A small image denoising model, trained from scratch: 40-pixel images, norm none.
Rows from block 8, named by matrix and row number. Rows with one number belong to one channel. Each number is 128 + 32 x the weight over its row's rms, rounded and kept within 0 to 255. All counts start at 0. Numbers have three digits each. After the name is the row's rms in percent of the matrix's.
# convs0: first 3x3 conv (model.blocks.8.convs.0.weight, 48x48x3x3), inputs 40-44, a 3x3 kernel for each
# convs1: second 3x3 conv (model.blocks.8.convs.1.weight, 48x48x3x3, transposed), outputs 40-44, a 3x3 kernel for each
convs0.0 123:173129140066195122152132090143131107123136125144150120098114163105124095098139156133088120084103127140138102134151125147122117109099133
convs0.1 092:108119158130088195182150186099098139111113116125117135174156142179155133134094084168122136095122155130084152125166142122159062109100114
convs0.2 097:174144143109162160087144160142117104127126126139126134150163109122128162151094109144158163155111158133114111119157165130105134101095091
convs0.3 101:080102060126119110214155177135150096112108119162123106037144080144111127147152189145140160112136112083145140127161162134126137111091122
convs0.4 103:149191120165148147133119113137114128118098126157139140065152149169109087107189170124205182185103138074097104130088134108143112134143151
convs0.5 096:135122113127140112144131098172118127084116114151133120110104145164158160131116174132086134137087165123073087132143122165132114140143150
convs0.6 099:142098150155151120141155169107119158126135087152085091112165117126194142160059118096164196133124136135115158175085169101119183121140171
convs0.7 094:111122128120097133148089180169121170130144154098140152122149123143157165110132162096166091131082125150130156167144082146140123137120102
convs0.8 087:173112131105159136154153112147156140146100084136134111084129114102165104114141145120123135110153088112130125108148114125149153138128137
convs0.9 095:112148075128139150161148133105118119120135153147114173100127138158062154126071168089139174138129111076116118072137136112090127123130142
convs0.10 095:180089099140127145110105117122182164120162169150107103173105162071130076111084095171127114075159155123106176100108136176111098120190127
convs0.11 121:160203139102145115102110069146121134146102152102129143102095185144151146135133147139102121110136177151144073160177128152176133156144128
convs0.12 093:160145159161107137156139139136166147126135125138143141122109131084160107152090102101101119132137067135108211122114134149096122125125132
convs0.13 090:206118133114116138066075082189085122140109111149156071080123131163123137155143138080134052125128120164128096080134154105143133118162171
convs0.14 129:145116125087131104130149123146149126092086115151145087099207119174156129134101124076106083177129117127143138126089151131123151102134158
convs0.15 082:116144137116156146113175138092103115125131098133099101156129154116121126108111110183096073117109126129175148184163106159111130152126107
convs0.16 092:107147091206125065127132124144092093106116127153155102170157112179153127181153127137080103085172116141137163083166148145125157149154145
convs0.17 091:174136171132109127097114124139066119127129133181139114108116115131140161061194173116159185120109095089176124117124093112124121112147161
convs0.18 087:085163123156126124140097130128148119154107110119115107132107097094146173197139101129192082121113139187159186126133103136140113168149144
convs0.19 087:130165145124092128145123131132127145170123155127108109173108120110104138137150147088144178141110153129124190165108113130112134120114121
convs0.20 088:128113171117166124082091140136168159095125176086049137125141102114114093160101129109147118134154116173161191147098104133107079150148094
convs0.21 093:129115104160140100139111173056136111113123168086105144200088106188116075186098060178140115155110084157132068179118166137116124167130119
convs0.22 092:102116097134115133136118147127071086153125134180137126159124163134145110100145163181163132090173062042123106104154179101128140085113122
convs0.23 102:122121159120087119116146117128133128122154097098107109129098149140118138125163194163175144146125133095152171120131117121133108114100130
convs0.24 135:078128154122138119157120108143084188143133103119144123142082114119166138143152085116058142141150121117193109132160091113106095124075171
convs0.25 100:153093110109145105126110143097139086134112132182100126121123119123188136129202113143161184128106173112025150128136129114152099096208123
convs0.26 108:143133127113106078139100169107090205166127106038140177229089075125119149184149055102165040165077125184103206166170108145136133207127099
convs0.27 117:124161114133135155139143200107114133117111123167153117221143131170151201097148119074111046105125159148149121103091175154149135112112148
convs0.28 101:113121110115110156064109147108138145144115179162152137109083104097212129131144150105142148166141135128127184166139110107141114099074105
convs0.29 114:191172142138113099099127084142115164134116137114123125172111129151103169131124202188169134120137084103079091122144120132116148137159156
convs0.30 087:161098143164097113117118089136121169175120133140149112071110171072105153091062085110154148105137154119135115150069117110137104112100125
convs0.31 091:096079127143164156144165126146154223092136152037094142154111091113138113111143128058141091176166179180147163106102119134122113164127123
convs0.32 090:123132184118097118048141165142095136124106137084144142138182166134134149057076082129144072149116106190129136131118153147130140141134151
convs0.33 101:149158137133122138117099077141173125090133124148153121119219162127141142099068139145173157104140129148155125105116132140148123110135169
convs0.34 092:073076107108158171169198162119115109121122109148198151163125177155122131111153110142143126138110108104072107141136127138096113121078128
convs0.35 127:148135104117136172153132145147151092125146134138099107176124104143164087170176110113126169100124145113120113148135140149153158135152143
convs0.36 091:096129096113147143128146076103105126124143142134129173146102143124133060131113140197106081138119094142150154141182135169192125161148088
convs0.37 104:147170081116174090132128154102086109136129160106137151172170072158181154143148127127099170123098099119169109102148130122123132147100162
convs0.38 099:176078126125127204129135138133146090109083113144124101100087128143173147148136143108111144106130148102089151148100138185169142148163140
convs0.39 091:142109144114156152106098077158133212134160096075129105137106074160105086178112121093145048152104095161147155087150082121151132136115144
convs0.40 091:147123123119160119051085080162127143168113091146115125096117130100105113141130143148190089152138160117120112081071124139160139177168149
convs0.41 087:162080147140073101129137137118090180099119111069157137225147170159095117075112033104147131131082144156142146139140112132115147146116112
convs0.42 100:172051170135114130091106127160108150118118146095118131119106115078136151099074126121147137168099163117128122115126120113127133188152141
convs0.43 112:187138084169160102126115124103133134117133103161146147122061117081095105119167110119100111134121172103134090158113119134140141109110128
convs0.44 102:103140095171157143125119149151147080071104092112110119100127117118101098138139127123113158072064136081040141151173172173125111143094088
convs0.45 088:131112123115159117112134156086123141104074182123165159079128156101118114108084116120096151083134098111129114182144095131171129135139157
convs0.46 094:110174123107120067106132115107104108142109102081139125139174122183138099161112135136132112134095085143115125138082163104161156173159156
convs0.47 114:089103123143091158114180156110137123090100132147150118175145180161125136140094150182144116085135168115119096097076206126178134105151148
convs1.0 124:127101076113112216101165104128127110138145096158158112101140157102125129086143159188114172116154145100112098140132117180112117122172150
convs1.1 097:093133122079173162170136166145122124119120153137156157130121139127058102096113117135152082129136108112114113122157142122105099064108085
convs1.2 101:148109159096168107124113119144186124164118121127128155120166093069137146151102110146168164154167136073137086176139144106138138090137153
convs1.3 093:135141111142160119152156118106125000140162114117073066060111032119137101149094178146141190164141150164121131152138192129121142085133135
convs1.4 110:098106149126109152146045123100139121088101123163145120141110107142140115103167164137136100147112107079091115176103142050162137137114113
convs1.5 099:146142118210115154140124141119105097122150145163142119117149122101154092124133135173165131142169150161148096112138162152084106094084126
convs1.6 120:117142110120087116104115131120139136117107123136099091117118133109155156136088138177142158123144167136172131087138119088113130129130162
convs1.7 091:132121108117126128112113177130120174143113131103115113094155135096099105125095087142147100122169102140096115155126115151110092127133115
convs1.8 106:119108155081154178111121125144168147137109135106108117125140131146079100159118114104137119151119129116149138135112122133099105124099127
convs1.9 086:143109095123148139161145131098172153116138141130164145070163112125211108104130121133139165104141127103083142106111143101184141105106196
convs1.10 092:072186121122078151132131123159147120082087093097095149157163151188152167112139089084166130127100171124112085128113113151116133146148138
convs1.11 107:099122113135099149142110093128137128135117184145095121174132086161114142098139150143098154101108135135194158134160129154145130187169118
convs1.12 096:162138130117134167120120097101135095136112118104083163151159078137098161138126149105136147154097149133167148121121179132159159153186137
convs1.13 088:152166115104160134149128079184109097128133089157184096108098120112152136168132159103113066112129156128119104074117136145127189123126184
convs1.14 124:138129163128035100098140102121147102114138139125128115122159131123121131135081179103132126077070052154113134124110126131154131148121131
convs1.15 094:164112168077099103107129070160172117113113137143169102132144104150160117125105186108055116097131127164152103180137139130156138145091083
convs1.16 091:126090106164154060159141116086113103095120112125111113104107131175138102180179154128086127099129133173174140188132131111153148138121172
convs1.17 095:133108079117123118115142058121137071121128096148199134118049161120103119132166150127074182141155141107106141126132131156146150127151138
convs1.18 096:159140110161134100133066159146117149120131082106126099131101094087099150175093114101111084122116155195123178121125107143128131179104140
convs1.19 089:137190141156145159121083134184198159154121141102131165142101144107170126128155113107141167128143122074126156151138076109105105163137069
convs1.20 086:111139161117094153091158159121187166126144153134121125093136119165138138083135136108114108142106117151073122178112109126139133108097072
convs1.21 088:082152133139133094131127128143167118099152101128085184158147062146108071147134086175098103193143098142107056116144140119130145114131096
convs1.22 094:121113116129118118141134154114069075086136128151164164124113148138120115096129085189159204186129132113078097148172158105164177073094149
convs1.23 099:153114095139132062108106111155115170134126082137120123102136178146157142153151145104126118126156116116111096106159145109091134114178141
convs1.24 114:173128130137145160075127166160075128147117119122117104188079153144111118172155122149092109121132119117147130103180146131145140142138137
convs1.25 101:149131152158135160122129131123146110182098138139101133133123113120075140131135138125139135137139112110100124124083116100126126144122123
convs1.26 117:123107167170116134103100123109110186157104095097140172201071093079132135142114081062158103122142135227108174128154090133160142112133076
convs1.27 117:077104078126151126133146147156139108107133103149146123144123170142134142107204071094106161094106110140121166107128088159127135119104149
convs1.28 080:120121122071164137146146142136121134147161132149151149093075080131067088133164157092179127092093102105111157128150134132137121101081049
convs1.29 107:126119150137128126103133150124143157169129132117122103081154104115156113132121117115117119113119212108129093137171121132094099138118147
convs1.30 091:145154103144150130108121125133123144132120097141137148121166174069180189095138120107131116131113130076107150106167146209138119120170114
convs1.31 087:145088143119072150177180108146176203097090158052096100110110165152125151142161101088116086080096100142126151127139080106108115125142116
convs1.32 091:105127143159154105100135144154090176150124126210155186117172220127139118108086117145141074153132124154122131133146147150161104055130118
convs1.33 090:138168143115134096113096115134112113130116167159058113142212120118143147110111152136147141132130161132126100110102156137139097116150105
convs1.34 092:139079101095081134157143191149040104154131164123098136169089118152127133104158134102134126123117121131148153117143141128183099136145100
convs1.35 131:111164123130112096150208118136099147108114106146148121131133135115095096129088095110107097111126188066099122132110096135165116113112128
convs1.36 091:148142117119127125137101164090115115119091126121132201104105113117130158087125169160110145149134134158114104153085134131100141143134100
convs1.37 111:153107139148091152153087099074084116098114104089160111126128114103098111150116119132097158143146129144146189148169151111109142150104106
convs1.38 104:168127113117127183119131130138121120143176139187139122110154113133102077169140136129136143164153164120056109102092100116103101129141114
convs1.39 084:164164126139086142087124108128113193153108114066120056162132114186141097182164126044081028137174132198171154121117114131104123180099189
convs1.40 081:095138171130082105114169047135154078119115084116154098100103090149159141133131156141108141137138095173060116131113115111115112118168161
convs1.41 087:084100101094177111101142137169097202110133145120155117184142176151189112127095039110111074131150149093163120169149095099167101175107115
convs1.42 121:082130137138150096131178127154139131091130109111144161156193211124132160136133108124160166124127111129129109113106108106145147118105145
convs1.43 114:116174135146076124153111128110100067110073107103120146122090078146143109191113101113099114088092104139118111132157122104137121104141115
convs1.44 085:168204180119142119111095063146109117136131159134163127149135150155184165140155187139134090128149119177156140130112104114113091098071139
convs1.45 092:140150138149120108153149100097137149063122155122132204117131140170122088112092160169133130109127159129133100125117105110110134160147099
convs1.46 103:180152148144151161123108134131144175187150115160157169107126103131076064111105104127141175186208170113076094114104083075092167108135124
convs1.47 101:081111138120133160071140167083099084077097134121113096157193133178119126120121134158158146109097140093050068152107166148149163139191184